{"horizontal_flip": false, "norm": "batchnorm", "beta1": 0.9, "eps": 1e-10}
Rows from block 5, named by matrix and row number. Each number is 128 + 24 x the weight over its row's rms, rounded and kept within 0 to 255. All counts start at 0. Numbers have three digits each. After the name is the row's rms in percent of the matrix's.
# convs2: project pointwise conv (model.blocks.5.convs.2.weight, 96x576x1x1), inputs 0-115
convs2.0 102:140141146134130143095135127108102118157118143127114125108136128100136156083120091121166167128102110127140095139170144085136139119117132126136144148145101161114134139135151123075093123115128135153091153129126112137122147096112110098126100141116124131111136123117131142162125123153148091133114142145105172126110138140120150130124130149120123129106110
convs2.1 098:194134088099076120112096132114130112156108172106091145068126126142122083157119105101101115085165113102123141146134106118088140120143101113103131139149129130119121135150164142163142081112140096159151114130144138174103132135154120081119143113164182084141123117107139105143111107104113113143130104156139113150096153124115110097104086100112142103167121
convs2.2 093:118171114133170123130139121148134144094107117133081141149120095151113139120120121131111113093127127156087190130137145089128139088115129103126137094115161168131136175111111124116094167134151101125134098130125136107149131117154109200139140168130090128123113076132149167091131097135125081099110140126102127086101136139140124164131102141142150129134182
convs2.3 099:131081162134129150115130122114116121142142099111117124127147101117139136110101180129135145128112138095146118125147137118142112138098122140118097125131124130113151151104109118092089112109080152144136085120133147144121128114077129140132098151131168159139126136121117143142130148145153133132062112124123157176144147112129132117138105146115116123122121
convs2.4 110:129142118128122120108151160089141142145126124126120112137132120142126126073106183120168090171124127166108166140196137107110108140111130143135123122137123197132129129168163128121103139156133113101130215150150121162104156141135106137133126155120154150093123136150136171133133138130135105116160159134108153179109128154159137161156178115136116097144128
convs2.5 099:131194146122132166147133129168107136129102175126115134110128094112114121103133107154118134122096143128134129111117140119127123176126142117140142114121163150109099092108137134154151149125152138162126132142139132090112087186107113151144151134122132114101118157134096064140146161114117205093183172150157138147126059152121127120142112138123113187117164
convs2.6 105:085119107121116130115127153145098131115103064077142123141135168106163132114118142125163076154130139155125161155110155126129099124142141131110143107127125197103142149158179148121094125140110114119143138127153146168156117105111132125103090129148186161121114145118134152147092171116112159116111115116133114209133193147145152132148165136159134117120141
convs2.7 099:101197123151127135139116109038129137133102100141126158166143152103128148141137136163122128154131149166160158172082125174172147122121100105131139112115133063150125114155124134147064114123120143125102090104118155144183129212150098130112144147143152181106158116146135101104113098102105129086124125142128125144088126103162147117121120120131142131133097
convs2.8 099:126147183137147121129123144053136141164104152144111153159169148125121104061104103137137153131131149081152133140115136144137137155108123130114139083115166064130087109119094118128097130150121147130106138137093167162143159152108121089107152144124135154117140158143127151147123176120145166136201166152117117147118086145140144123136129155127095184118113
convs2.9 096:164103131122145176143172097199129103086187149095102149174114162111133132079156117129176138153145128164120099130141152127124114135117151096149118138130130129129119136120131126093107158163146152125145092106120139093097110130104139056106120141129148124160108114142089112123164179127117122094155121141101160119130110118153130156165119090132109152081143
convs2.10 102:149129116105150129121121148100118110158118136104140148152109132104121139105128118087129132149172125142129165123135119145112146132171170133166117087159165108135110127113097157146118134163080179148153101095138152165107135104108126118123095141141108140149114101095106163182161128103140115165149111145167128166148113149094135134118151134156102147105089
convs2.11 101:142206152123171122096133059124116096113107182138126123146145141109139108111123095170143125148091142152137122092147163139081125132140107148141159104165157092150125093122110127169134093103163148140100130104090110151156113164103105067125139129154129125154129169129100114137138139179122146154127141124182121098087146114126134125114141127128136093115086
convs2.12 096:174115155122107134160153153146143126128135173087157109121105128135152178133135115112090175119126175102127124105114161126151125154136143121123136114139097074124141167098099103127150107115138116152123075132110135127102157078135113129108128130115083110144157119111154149070143118130127091115108127131128163143154145095118110137113102169122069094149112
convs2.13 095:152025174115141115084132136136130154147131155109116159126146116129121134097138116116175149139116089102121120121150135140126124119118172121128110127114116195132112105105149140145151147121107119131166157139161111142114154084117161115159129107134161164074132169124145125175128161113136154142101114116142133112117115134096126109120142114125161149099161
convs2.14 100:143080180098163104103146134093165122160149118118116071134117154137114124146114099145117112104155112158120125158178091130145089128138106170128158158115138115174129153121095152162139090159131114128128152156151102159131150105132137119130174121129132069118125152142131119109118175110088147157137156107118126104140130111078147164153113126123135101096138
convs2.15 096:142144131121150107136143089139156158127123165102145111140155106088097115135121113152124086152130127117141066101147133109129104109122147171138143090137123136117103078118134161203166116135138066122126119119139140132095123133097069148154148116133160153133107116113123158124135115141100142138115144116140117118125106122124114128114140124098149147118134
convs2.16 096:131179127111128133129107124138123117162111156106135083110150136110131107140162130118164127193127138124156086115147134144152128150127139144188095140179126155136140115119095138081148119146119151144132119115080135157088101145183096112124131102146173142185132103099107119107130169150090082168086143139133164109137170128117129060091158141109118126185121
convs2.17 095:139125133110158127118111118165131150164141163146132065122125112107094132110092128110154118145186122103130148140159124118138145137129179134136111110126134148145107095119130134130151132129100158124104178116081127163122138135135120108124154105114123110129115149132135147158150180113138150107149138101140090131137098143121139125082175138150132186124135
convs2.18 096:161119183136174121124129157096138151118132064111154108145152136121097143118181109125109095119133114099134125113118137144170114131166080141098156147143129070096074122136110118128093115153117133120112119165110161150108132094155145098097136129134124103133152119131119130119127101094127156116139105136155146115150063104099131161158121135129132118125131
convs2.19 099:111128133163129119097140107167173119104178097129128161073124113134104144144147131158148097108091111086102121118101146109165134123109094153111124141132117199121129062146144120133139138135123145136157176125097137080105142118193119131137163118121102098104127086154138140151109146129130103099101106084119112095115116120132091124132141130157165089153157
convs2.20 097:138136138162148139089114174114124139115139089126119130143139151147141125156141124137159063173138135133126177146141112151148110097114118150159116154135147183156126104167110117138140117135115148098119184135083121117116184150195131113136141134115142105133086122128102147153148148128152142116143159082147115102113127115141110109132152097127184158129129
convs2.21 101:096062147152112133093136120128132157132116116091129125146128088138138132138089136125157104078117126133121148148155161134081089142148152176139121131129114153117154127126120148198132131116062134154132129131150137165110127142127145134149118105132139126130105129110141202114149140114114105133088112111117150174137165162122163104155158150156125139132141
convs2.22 102:117048126161146145114147158111141117124141072133113154124103145154139134102174141120148129119126129131129168140124130142132107123117099145146129125090131078103141141157141135121112073137144129119102075124156153156156154091132170116107140111133114114126118138132122137162126130103119133083161148121108097117120136113159137150147112121127124129123132
convs2.23 101:126063154132146130148087176106134184140093097157124115138136137114094147126158088126106164105078162115114124113098089179171117140142138134136152125112151091112082116091075125166120128146119101147130131164108161126110154110155147174158107123114096125105178116078142131117095143145108131157099125101138118110163097138099125119119106150123146110081122
convs2.24 100:153127134183157119139105140147146171120072101161143128121151089115126135165083092121132090100073124115082122082131125142130130116136118138144113110106159117148117118140120134127188121121152105152143131161091112146093138075146113104138123151128123108100137111128134106101123122124132148123107133101103177079155138128140133131081191144153112050122152
convs2.25 099:134115150127113101101146068105134082138168105146109152152133149107165101157129145141160111172150127153129151146160134110073136157121123099123169134135124103136175134111143114067121116101112158117126048106142071146191097122085145125151114144132114157166117139113110113105107124189141104107094127125114124118112171138132165151111132119123113086122111
convs2.26 095:099132127113161117131099120129137114104106093139137150130116109107120138175137141122095105107132133116114133108134141118056123115150105145146114151136130095111161106124147172154185138115123101135185088146101110097147090127137131100112099128156146120121106115081151136131141110132166128133100135153139097110134115117124130141102155121163127091126112
convs2.27 101:172134125124093137149162126037148135133116169149140168132157139095136146141096140099105155103180123080150122133160151138133168156128122109117152097133108052132132154120128090154162107146133106154111084096113133158131169184105133145144139140137136095166154120118120127111124084130167130134110113121117153166144115131145129149107117165093083095154096
convs2.28 100:091108160159136113110062054148127152136143102173111188131131123138145106148164111108188146164072110101133142110100121151102115098114143170118145120113155137133113135114087108149133116137142081128106075113111120090150088135138086120119123063148111156113100142076119114136117155141117118129147091130131097118122128156119080108141138106139114149111158
convs2.29 095:133080122143097140154135139125128122117122187124124193172125129142143136125055116103144184107171158154118159126168108169113097122125142116141137096116100083130131134114096076097127151133132140155116104080111117196123129116114104144123119173121142169137131127111118176154107104103098113124125103173086146147124104102098172144105136160131126146095115
convs2.30 096:129093097124147124129176131140120121146132182135152109109162161095107152074131132140134200154137187116133120126111126110147133129082156104145166087123147128116140142118116111100055128143119079115103155114136123089147081114093117150104131161121143121133125126140125108114122111129093124113158129130123096168116139141152116142138110126116101140123113
convs2.31 104:125107145111120149131143164179113167146107119131096115148138137114154170123133139136143052135072116095119135132129140124149100129158127113129143133132129162106135123144134108104135103103162165121136191174100115086133099120105133140130113143156127160127117130138126137128160155140138115070135148130169121141116163146163128130139133168145131116129126
convs2.32 097:182159106130144070133078138118145125113096068112135101125111131160141116108113137117142096165119123119090109133173109141128139099124123134141123106144146167171119153156125124043149131178104158121104134108105142144130135109114118137114088130126110108145094164135155138122122132142145124174137143155108152155138165120125107111076186126100132117134110
convs2.33 096:158112148138166119089144132103132083136144077142108148120142113140151099120166131157160153143153148154145166107124110152182137149101139112096120150143137142161103087161087116077121117116138151084107084120116114160140165127116115066111110087141121125133169123138152157180119186097131110130143171113126118144125125131146111070130118108124146136139112
convs2.34 091:137057142157108131111115135127137099135138148178099141165109175124139143116144095125123151143104172141158121099097154178191121135160107120096169105164148121129112123141130106103125082134097147135126091108134132163145132106136165117124137104134105171103175107138113141149102136133144137039138121116156100107124119107130120105150119087123110131113134
convs2.35 104:159168139094105117123166149138127088154107127102103090155101089156145131126116147137140220102114148177136113143138111137110102131112107148116141106092118156129130155124106134128154128148167069118132088108161117085143147162125109142132157127112110102146115147135130125114137109183104065128132158158123134142134085125126098162129130115127097130133142
convs2.36 102:120121094148142183109150123136111115098120133143180162113120151127107109088187108114132141150153150127123148131108113106153120127144140116134129143142161069130122177124100107136083150136130111141143101138147160097112077150143137146094127183127139125144125126160129131092174126146115163147120121110139070160163110121138111197178101144158139106126107
convs2.37 099:086067168107121107145093125106140112121144098118098097133110126154122154148111144151127111128135142108151114146113085151111091086132143138126119136105125116138129129139113133157129127116101108097118101126186084104159118106089130147156128095115105142095144145144125125118102119085122167091168110127134114122121084155116138080120110117137122154102132
convs2.38 095:129146111138141126131166116196144152099170097112131115136132135135150132139157128104119095156133175195120170110129107152143145088140078116135158185145146125137141160157145112145142114140152152112116119155108133093137129128148148153117126147119102108140150129136149105115119117151119135112085154111130105098119162093138106161118144145166146109136135
convs2.39 097:093117096122097140084121095103136120146125150124116110109143153118136117127108133130150117146136105113124126131143122089129136132093162119128121124119151148140147088115150080141132161140105134141099130079108104109140139146150108112140154133131139113143107143148139155141154169148111099090138151108102117158110170131202150137140139094145156177150118
convs2.40 101:122186183122122150144123115126127126145124211137151114146131117100134117116108137152158120114101120149120089116144141091094103118130143129116113150108125159136139096084152129105125141114151122162150144139097134131149111135116076111142176131135111108127132133109102129183203130132091105130155173180134153110133112125130144096140119120150112192144110
convs2.41 097:153155167131187117126101055143148149122151165098133155128131152136131123155134100130109125182107123127142145113118125116117143145109111111129115140109165092111078093108103134153126093111140110107131162143083167191131115176128090079134148115108086155125129140123162121129130117152106153122128110157114110117113115132060134134143137131109171138113147
convs2.42 097:134186107148058135139117161143116089126068095154135113109103118144113157155154142117079159073090151158153121141138130154175139119127163141140124138152120074148159166126137100099138134147097141159128051096135113103124124177167149148117100141114142110121148113129142143093116138103157130141155162100145108140144117123142136121126123140146109148138118
convs2.43 103:132177109129156134125129104190127142113150067163138134131097168118132161115129115124145093155127115137137130158078126114111136137129132102128129148108147130110136124153165124124108133166153135121125176098124159070175097127151125164104131133121148162104119136182116077095132156120094183117193126153128125165132135169159158197148122126155104073141125
convs2.44 100:095166118122129166139154111127121138144151145129137122123136123123128105166151136169132103139121118153145158122124136149105165108130104117147120131114130035127117130123148168151098124142093126138179065128084173135124151193137141103098134114138113108169148125121098138143153095144123128114100121123121088154131137144135151136134149161162165107144123
convs2.45 099:086103120137124125128093074109127111163127154122118188119135114117129121147114129142159096162125098121136127103160144151115132148127165132155110080131100097120106093109108152136145123127081110140154059092104101200107087111153090089152105141139184155165109139082116167170124107115130117156129103099146181132115116122109134111120183142096154123099130
convs2.46 103:155109134130103123164114120133137182114114149152137135140148110137145133168120109118122132113110152113141099144153171155110124107115132134160126092183094140135142126146146142125169086093112086098155146149133103142105153108114136110146118145125130090133164104086144138068096084115186146089094103101142145145144135098130123114091145135156111111136145
convs2.47 105:138147140116136095095118130141125139116048136109163113110113119133115144075078110106146170120103132108125080148138115141149108139100155129127116124101115142107104128114151134083109149155145080110127189152143138115143119154139109132115116155131155135088100173151132148097140150129112166169165173147132113173143080137107110158133109141140075125117131
convs2.48 097:078182096122100110135107086067140118113117102147144131104085115165156140146139135140107094168137145137128165123095132113106143118117142132160153094136141142172150170142095123115131164160143113100103130077115117096144133149161106149115113127111118095164127152147139106103100093135129146151178123133151140122153140104156087102130142106111142129142108
convs2.49 108:138116147141126111161148128140128191122136127116142092138134120122133143209105145089145081121164116105127103090179142141088110076154129110193141121136039115133125138107155165206172155121101103124140132135116121117108122144136142183135125122133158169151118143082108134107100072128160115105086115109129111152132120098122101140085165138129149134117139
convs2.50 097:120108120088177141129110160121146115141077081123148078136140107087102111133094124116143129085135133149110146163119099113141094114096155137111128121098122148112138119105123112117131138121094080140098128142136120100133102090156094196172139119123142097113109129150142134087131144127106094125120146136108144096152086151066129132125125113115119133087114
convs2.51 093:129187080099172120148120131092133120087058123147101173102090105117149138129095158152106090090107143187129150134136134122109142092114124146123129107160127162159131154149106120151114154136099087152105166131130104144117136145145132105124142194146113116119147096151173147099132091126168127056087149140148209155125151108170136151123141135154107089121119
convs2.52 100:084127115135158144167138130104104145135145148123151143111120140120122132083158163112067196196129139148171074120136143117158144119106143115113149162154137102097108081145104138125096111185128184118136113137169158110159119179111135129109138183093116117118144157115091076134159136103157176149132137110140121128156117115117096170172102145121107160134136
convs2.53 109:125110085124106121106100124134117139130115173129135102119086130141168136106104116143151142105132148162116116171124171095109137145116139184103123147150133173125134127152157135140150160138122133172124181122151137122148148140130157128118133118115167125141132126111083151217140126106148150140139106130109140177118168131140157101127127098130128129140118
convs2.54 098:077167152124138132134138101108128132119169094144159095142112118162138164172163145133160086133125096185097123118112136116084144129134141128122119192137141136128167139129136131127143129159152145126118127147100164118135161132132131072151118142134092110124126123153111098098148130142135108123162185107145117149125119135157146155138131139175138113120101
convs2.55 104:154111120154131155147101111133115155131146133113132164119130128116138134125155164110090127124131121102149088141103135080139147089104107141123115127115116129071141147094174125162118136099153101121114137119189155104136094121106102164144131119134193123118118144107108087157141100125128126123113075124091114112103144116141086135137090135094135177138107
convs2.56 107:133099129126123141127175122173119151110170153117163140189139165123149126113131114089175153142131132135115138126134173148101115092129125128169123160162115096101116137133150146068112107117107131129186104087131147148140118125123108078095100171110170168125153096119083102142138093112100145078102139115107137107131162086137146127124139145167165180120107
convs2.57 099:118123175122129159154104111133146134155136105139122115155099132121136158151150140142117121156108128153175090121123146109119107126095127110130143134127134111132137128082092113129133125096120141115125100129111130101144128113120142142177119101108103142106142132122161087121152107121156101041116135100143146037116129133134125095118120070149135165118131
convs2.58 103:111166175130156102131086132089153116105077108145132134178147133119121155154153116159133085131084146169141186110083109177116107134171114131139155074127131131157143129138085103126128094151126112140104104161081138150124114130097092101165133112137124140106143109138148086134137139175083113111114139129151164082149112154151143109071159137149139105104125
convs2.59 100:142128109153123117128084094027120162094027134136151178100146138126110096091157131148093129132123156108143114111117131148142165128111107147113129129138148094129112111138094107146116091135121122123107145120090155139141138167125136056113101122129127134140155135145102140124118157135115177129157133112177099161122121153103087112125126136105131105116102
convs2.60 096:139087129165161119134120135077116153131097164088116190104154139105120151092105137134143147131091136112130139125131138137165147143111126132131152119138111157108115148111125135130114147121113125163111199135135130167135148073119106140133143169108159179110152127114103135130142119121134132094129116127109178159138078114154177129115119160135099107124150
convs2.61 101:144151117106111161143126165104101169096132121102099148124122101146110129113103136155156139072082155131100135116112135151098107116096111113085148150119126115104120102141148153143137101100077136136124165160073122111113163092147148179118139104135107126093145142129156151128145118077132095066134176099152137120088076155119095121113154116129133112109123
convs2.62 101:102117156143114143155083089095173113136110132153116138141110114125133142124145128138127109141100131162140109104089123154089128146138126108107108121128107122158137109130165135141123077164097177112143088103118133115102147111125129068120128082123136118131125108128128092165121188151131144132204128137162133146130122130140122108130171108158161136119098
convs2.63 095:144169128155138096158126128119166175142110162130153095174140098141125147102067097139155132148097166177127108152144143142149147090130086151152139122172185171135102122128092154162106170140100112123145161124132124140150157158103080132141174158103123118102114125105109135127088110167095138117159125141128178167120117106133132105099146112119131137173157
convs2.64 102:140136160160102115129117107121151155106090203075168140143119136168115149092113125139087095112096135133107093135167121137127164151149102169126126130145137148130091086123129151176134136137137165166161152138085132146106165110141108091136116135108101107116143148121086176194143137116128145107199129155158129142137084088110145082121159110098122156130156
convs2.65 102:143143141116126083122121150108111146124053123138149112136127100173139105110073121129161080136129114124117153170152126117096112110136145161121143118146138198153126145175149130113131155116107062111129165135141111140123132110146102106149112130123161133098113153131142178155086159125130154127188133135117117164142140152125127127124189079124127123124136
convs2.66 095:170104128146119115127183084119119155098119190140118172153098138126110109090119154134109191105118124093134128147145088092106104112100088132118189148118157133106117156124137126101091149124214097119094164162188111091150117128097161150126156126136134113100098155133125118152151138148133174070098119161108129105122103106083140141172080124118103088136105
convs2.67 103:087073172122112115134175147137134138129177103183125111144123111124135149149098156106163170077106124133144109111083106133118102131155180132128159141107127110108116168121168108149119109148138089127086117153142132086153115088115169160143144158136121156124116143105128115102101104106141146147132139100100128107139113103165148162121100149165092136111131
convs2.68 102:145126112167132128126080131159120158096107145122146161134159112128089097079163122091136121168114144098147147136106141135155163108149149138108130115153129150136099108144071127165135130120089150115117141116080167081123119149134110105112132145126107161109140127146127164139131166121125084097187089131146099156115080171092113092153159095129151143116149
convs2.69 105:131151159154155096105123117142144164142092152152108127151151091114142120071072127115178098125141119155124167151192152124068129126130139122141135128137158182133124118163143176105065157126114120095123160098137137157178137146136111092087132143138129148103117153101084192153151127128152172145177132149126121186117129153150128140110173092155161107119144
convs2.70 100:116156142142139118160123051168109123135123131122166137139111155120135115147125101131107076131158097123114120154141163119075184141158116144139138103145160109153132086099135149187125119132149159144143132084117142141112095164096126063121116129128111146144126121131104140119125149150096165103148083142113152131142146125109159116114116128133123129093109
convs2.71 097:134117143136118154110155148113124109141112166117103126169115128137134143039152112126110125150163132160134127139163166085079096166132151122135145096147136166127116167157116113110081107161166140163129135123137120151105144134124122105132162154129128135146177128114093110126160157135132165158155136121071149096126128085134147181178143147120140162113136
convs2.72 098:111088144133159117140119103151145120119168119137130136157128136147116128153126120116150113116111151126122148127110091147125105078140123154132119134088135145118143158109119123123128179150100112078121161160090129086155103067111134145155152117119066137069115173149162188136126160139112128093148114138142099145136094145119122099128128099163130106112173
convs2.73 098:122031151164129144137103111183129162108147129129107174115112152135175139156148140147185119146115125142116134130156140178129093105135111103158136118146087144126161124123143102116136072074152108111127127128132150150126107112118155077115108130105122174121126111091113131142097132164111121060079073125128149127120207107156139111101170113140129142161158
convs2.74 101:127167138105098123136113114132134162147127117121146124112125117111142130211106098135129077117159134125125116127154138148086142145147088140143136136159140055130125128137131132174148089104117132134179095148091108148110155160150130122137120147141109091089147097117145118109116080144138131123101144093148147095153125116113174132076118144116136039123122
convs2.75 106:092123118121121137102153159172126133099140151142125139141137104125130126089102101106140122130140139127092164177122143071103129130112133135115106121107134161134157077085146141154127171126127153138121185152119101083109157100136129159137157156121111103127092114135133176157151175127143118082141116137133122108137098148153164172149132122144143155103154
convs2.76 102:141164077136145108149101172123154106089094091135116148092133109120072103121105088131071123091112141144134145147093075121182109113142133118107110127108179091123084115153134139149134132148114084117124115169158123130129125148148147180133133141133117089124126104165154127080102093123130130154131135133110113109110078145103098151114104125112148111138130
convs2.77 096:139166119139115144103115100176140115127161131115146169105114129137123106113113157137138118139114091092091149163147156066079121161107124163127112143095153174127120168116152142147137135102193137092115184121141154103111124143098122121109137121127125092090122131147137158197167107112138135091121113163120152118117151149126136142170109113122157132133148
convs2.78 096:131131163107084073125141109170157170162132129115139157156134105148137153108086076158142098094118157093156099135156112146138130112116095169163143107138119122121135086112108168175146165119086133137114180150117119106113156089136063159136152173114135129089103094150176162133090118112099158115150114109159143121119117103157145143098149137174113135106147
convs2.79 098:095153118108078120138139107113103155116145161176108136120140148131114123150162147146099122119129142101113123114141156078075110168148164129115126093141145072140154135115092107090112091097136059122140080117120151104144096153124085120126117102147110118121133129132131096129180142160117091096097101151156133112103124121159109150137135102153106113117108
convs2.80 104:109114175136172156161131123093127144154149124125125096170123159132132155143149149130102103165186119193129126092145155117096124122145148118146119118124100138139138160126129113147103129134099161106149135124085118156137137093071162133102127132112079180132121147095108120105144106161143111121126106145144121157144168123147148175106160146121128138133120
convs2.81 108:162117135146118103184111161165122168107117077120122108133117128125125128195110161112157107050138127099108121113117107153131131108139125131132150137137103122126141163155168130130149112106133119129161131116149127119124147101173148151104114115139085140109137072084144168111085061104141076121113090119152147123133146107116133120090154131131072103129148
convs2.82 099:144142084121177171148112147111110149129121140111143082109111111101093165111156096106089115144114130158160121113116178099129116132117150125130091135137151069113145095115136142162160103153155102126157072153124140071108117177152096122122123110120133110145130098130119098133159158103123104139129135149149115127146143155120077100103134128102101134113096
convs2.83 100:106149140099173101113131108089126103119182078112105147118111135113130145139125127123124143119156155164108158118113097156107135112124086099117161129098162092134141137125098127138109098122109129094127097133060102080140113127134150140117156131122083099111128112178145108071121125146124093096101136130132136078132079117147130180131103125082077085096128
convs2.84 104:187097165118155127160108164162115149102083103120139106140128165136166117144147127138125124115141139134143120129109141175179131152155100146098146093139139164114080112141134115121115079116124141115159176161151138168115140113106141086127149135147132151113176087132142116152099152094134126077116116105148115135154189129134157150108150126120077107144118
convs2.85 104:123130126157106122131125106137125112155112133121140104088088117108159122080145141103133157140083129144170134168120138117134151168119136121123134158172145171101128128139165130046147157138117160145155114087154140120120120158139109130138127143111166135158117130127126117155114150140150139142142118129094156174159185121134141119108133136131115144153145
convs2.86 097:128138090090143129118157102101124174119085120122129169130174108123133165122101093179188101171136090163111145126178140102076138118140124163148132174154126174148128115141147139162103114139141103100121179072125135150134130101118095077120124108129158150102141146132129150155147120139115107112123103145124168148119155141142138096113152107144144135150150
convs2.87 104:159113073131173159148137092186130134116176144114151106095141129138087077159159159092114151128176142109141120082163130189110152124130159108120129159126127053158098095141134110084183101132117143073129058099119159095082117156137135118114116108103133104112126122113136114125145144124130136137107098107125117127150107133108093116130154139134132164128154
convs2.88 100:110062112106124114116132156147133105153125130129118155136166130141136149096176167138122154132074142155155139129118132145135080122123113136144099146118117187139131133109128099105097135135104187097127142149108153098108113116084126135140103136121132143112103125136126150147111163119129148089142127108124085170111146123159104114154153113170160207155115
convs2.89 106:137141121142173109129154123146136153120146154111113116086146116125114120123121138139178080171118105128102148127166135118108141138107127163149112138159164186165128104134113135101162150130091120132157198101084125145080183118160091123124139110125142112144111132110121170139138132137116105142109126118113148135150172131127132124109195123126154121112171
convs2.90 099:122147138138127098182130059052139123140172149156096110130108116158126159115123153172150088178112120139157098099152139143068136131137114093136148119100117136128118148100103152097110095133118127119129155104109080135172117092142060089144171129119114139163094156120119130113130108160101109126157111162121166127120142112143122153138176124122124124100107
convs2.91 100:111119151158082129121110094125153134115166111146175155173123190146148119116163107129076112159146125088138095120117119153142116126151130144135113126089161082121139094081162155164128099144124157085143129108122176118133106141103125126109128090110117132102109134144109149137134167131150201163209122147167092140137114142125125096130130147102145138140135
convs2.92 106:132111107125138072130129127107117123122109103130121126144154138134118162093124161117170122125097104121116122137155124110128106117098167155109120180103128210141119122139127104063113192124139132095129168118151112109135144095183148108114103092104127167085134144160126151129117155090130151124203137144112120135130114134124114097153118094140126135144156
convs2.93 104:122113151134171122155106112110152127113131124152134083135167138122146168135147130157108071114090124136153072117104139145186121132126126133134117132137136146136133112094081118100167094129132153131111146171113126124143101142084141117144133135101085159129136140170135110075114171123116136119123156119146132113143136147153116142104152190135121092114113
convs2.94 100:163080133109082111133112131107132159131110165127149111123122129135118154116059123133085160112138147064104067150132111136088147119119106132108112124138090097128133107115150130168141135135112079130120209132109128114127165099124134104113130125116151118099136109136151141154108093127164160123147094178104083137145107119147156132093118133089095131131137
convs2.95 097:113150108127183144112143126071150094137161111157082154095149161134132127096144126140138147171121133138151141155111114101098154117110133137121120101126114153146151136135112090111080140113115091071122163114085106097168109131097129157121150082117146144135131158096164076157134146160143084159106100181130123104131177124116091106152113126124167133147109